python train.py --arch="vit" --model="image classifier" --dataset="rendered dice on a table" --train_examples=145000 --image_size=64 --crop_scale_min=0.8 --horizontal_flip=true --translate=0.06 --color_jitter=0.2 --cutout=0.25 --targets=["total"] --num_classes=18 --norm="layernorm" --norm_position="pre" --hidden_act="gelu_tanh" --head_dim=32 --fused_qkv=true --bias="all" --qk_norm=false --parallel_block=false --moe="expert_choice" --drop_path=0.05 --num_experts=32 --moe_every=1 --expert_mlp_ratio=0.25 --experts_per_token=1 --shared_expert=false --patch_size=[4, 4] --conv_stem=false --layers=8 --width=192 --positions="conv" --pooling="class_token" --loss="cross_entropy" --head_dropout=0.2 --residual_init="none" --optimizer="muon" --muon_scale="original" --learning_rate=0.011 --momentum=0.95 --nesterov=true --orthogonalizer="newton_schulz_5" --adamw_lr_other_params=0.0029 --ema_decay=0.995 --max_steps=10200 --batch_size=256 --epochs=18.0 --lr_schedule="wsd_sqrt" --decay_fraction=0.2 --final_lr_fraction=0.1 --warmup_steps=510 --weight_decay=0.01 --adamw_weight_decay_other_params=0
Rows from block 4 of a small image classifier, named by matrix and row number. Rows with one number within an expert belong to one neuron, the router's apart. Each number is 128 + 32 x the weight over its row's rms, rounded and kept within 0 to 255. All counts start at 0. Numbers have three digits each.
After each expert's rows are labels from the 100 images, of 14848, where the router gives the expert most weight on average: "responds to" is what is common among them. Only what is clearly more common there than usual is listed. The data: rendered dice on a table. In brackets: how many of the 100, against the usual share in percent.
# router: router (model.blocks.4.mlp.router.weight, 32x192, trained with AdamW), inputs 84-111
# up: expert up (model.blocks.4.mlp.up, 32x48x192), inputs 84-111
# down: expert down (model.blocks.4.mlp.down, 32x192x48, transposed), outputs 84-111

# expert 1
router.1:158216180081063142166081113115124146125167091108194100136089133133117109185123110118
up.0:175098157107140137141176101118141078169103075100126098136144106122111122134203139109
down.0:154186109161067134106118118118077146127135166097150114145094082133140164149164069134
up.1:092128110126105071147133066160137121102131138135150115107174136103161136168119139127
down.1:133145161099176183131103165169134075126193115171151127127167094118119122099129182164
up.2:222164126134175104138070075137142091139151135153181127146116117150108148100061126132
down.2:113096144090126094099150111136077112153132159150063190179114132122165081109160174208
responds to: six on top (99 vs 29.7); dice: two (83 vs 33.4); four on top (80 vs 30.2); total: 10 (62 vs 6.7)

# expert 28
router.28:079106177147095164150162117089122150168172118149124149145093144154079116155145084138
up.0:124131116101122161128088172139205122124153099133127182136097169176087163177112136138
down.0:165131119123149135118126114119141164118099181109124114154153104142104093130151178077
up.1:098160126127173137121113072122091096144176147075115093061163097130151188137091173150
down.1:156152094170143129151141125151128137113142075158144175076127156181151105095122101135
up.2:116166057142153180107162158136168133122102134128154122186094152119171117069146200132
down.2:107176166141175081099147175137137152128168169136072128090183093136142119097162095087
responds to: dice: three (100 vs 33.6); four on top (97 vs 30.2); five on top (74 vs 29.7); total: 13 (49 vs 3.2)

# expert 30
router.30:107126177130185152132176120134075172111178156124086123122181110169139133057121073170
up.0:146151114122120165104078103108138164157090122125097158141103108129142122152139182072
down.0:117109182162069117125090114140096109165088095073150116132115056156145121121142193110
up.1:131129132106159112149091168150050134147100197130171148137088111097131114124115175128
down.1:114135117160157077154102128136108088165078145119094175150117150157102115127128153151
up.2:165155109148181139098131168131115104122105118127130149077182132075132125116138201112
down.2:135109164190045147182189136080111187138137154112088137160107107144122073114144122150
responds to: two on top (100 vs 29.8); dice: three (94 vs 33.6); three on top (61 vs 29.4); total: 7 (45 vs 8.4)

# expert 29
router.29:164138121115122103147112064143134130122149118069118082111101122096076172155087185082
up.0:113096173163081112083189119140175177153112178107125186174121139108084095112115089187
down.0:119190146096170131120120112095142113126144131157112113190140136165150150149142155142
up.1:110138116130175129150125108136138114175139117089118112116067131121124180118164147121
down.1:127080137094140147186111134168114136089189120108169113079212106108195138118150150120
up.2:078147167123136093171131134089139123107190112116110136124154138128128094047167122093
down.2:144141141102121170142106129137125144117046152148147118184161114120176164185098083088
responds to: one on top (100 vs 30); dice: three (100 vs 33.6); black die (38 vs 16); yellow die (35 vs 15.7)

# expert 21
router.21:105138120117152076123092150115185134112067077123190173146071183142114168128100144064
up.0:161070091122155133109110122111166130163086175075125140150128135129034092125077185136
down.0:110138136076118137113141192064136111134081177138102115122140153140179148066131076068
up.1:101143145152087189119156096142124096108139109077183107145147157152136116115166102149
down.1:122148122163170148102109197103060130136164079144117109112117109126140157105186096126
up.2:139109159182153155126142105112137144151111112157168138118106071107099175128187110151
down.2:140144151103161192118157094184163124156103118161077138092133141158127103135169165179
responds to: six on top (100 vs 29.7); dice: three (100 vs 33.6); five on top (61 vs 29.7); total: 17 (41 vs 0.4)

# expert 7
router.7:135156115108159101095075090142097142103079204139104124156177129138170146122096182110
up.0:140037129110135126094103149081155177083195192066092150104105145149099125143158164094
down.0:089116125129123122087101147077143060137136081165120137145118177126160114138084115143
up.1:137144062158146145128136154092088143128101099153141118131094183115155142154087091111
down.1:028113121133133142081168074175160186103145168135114125121142119112199088191090195118
up.2:121096191096136176142119121152136069109169199114156144129144086117104087099133108157
down.2:125150123098188163149086134072103115166088081174173108193088113147102120100118109069
responds to: one on top (100 vs 30); total: 2 (53 vs 6.3)

# expert 19
router.19:187129118141146119145078121115128127115153135072090082182098108114131084175129176117
up.0:099170138148117093109096151093142162079152148109156149110087125116167118177188163109
down.0:121137099154171115114134115129177074112107104134176086105104151157088114120104172126
up.1:126092091159123145128163108185122167118094133122135114143143146137172172116112143137
down.1:166131128029065135143174106099079174177115059066109139112112111152146120162136049179
up.2:125130140124165125114141140093133158178110191108097114052111132144126130130118233125
down.2:095054119147112107122151166079199206081152097076112133120143145182112097103138081134
responds to: six on top (100 vs 29.7); total: 6 (100 vs 11.8); dice: one (100 vs 33.1)

# expert 10
router.10:126149117139149100131124168167101173138086086143154185129061127157122135106113173149
up.0:142108175097141069131074140108173111126127097081138091107077114112139160123154139099
down.0:147107154164190084093155110164146128135122111203076157092157152169111070050125131113
up.1:107178114157121187104096159096148131118090197132097098147181155116142109142125177121
down.1:168162128112163127136137157204153137181102094138127124096165176088052104082115082140
up.2:083060112108124108118169112154194137190108148125070138184090124144040123063112144126
down.2:101109138045132192149103171074161130089145150117184141148126122104161089086151147161
responds to: one on top (100 vs 30); dice: two (99 vs 33.4); total: 7 (46 vs 8.4); total: 5 (46 vs 9.7)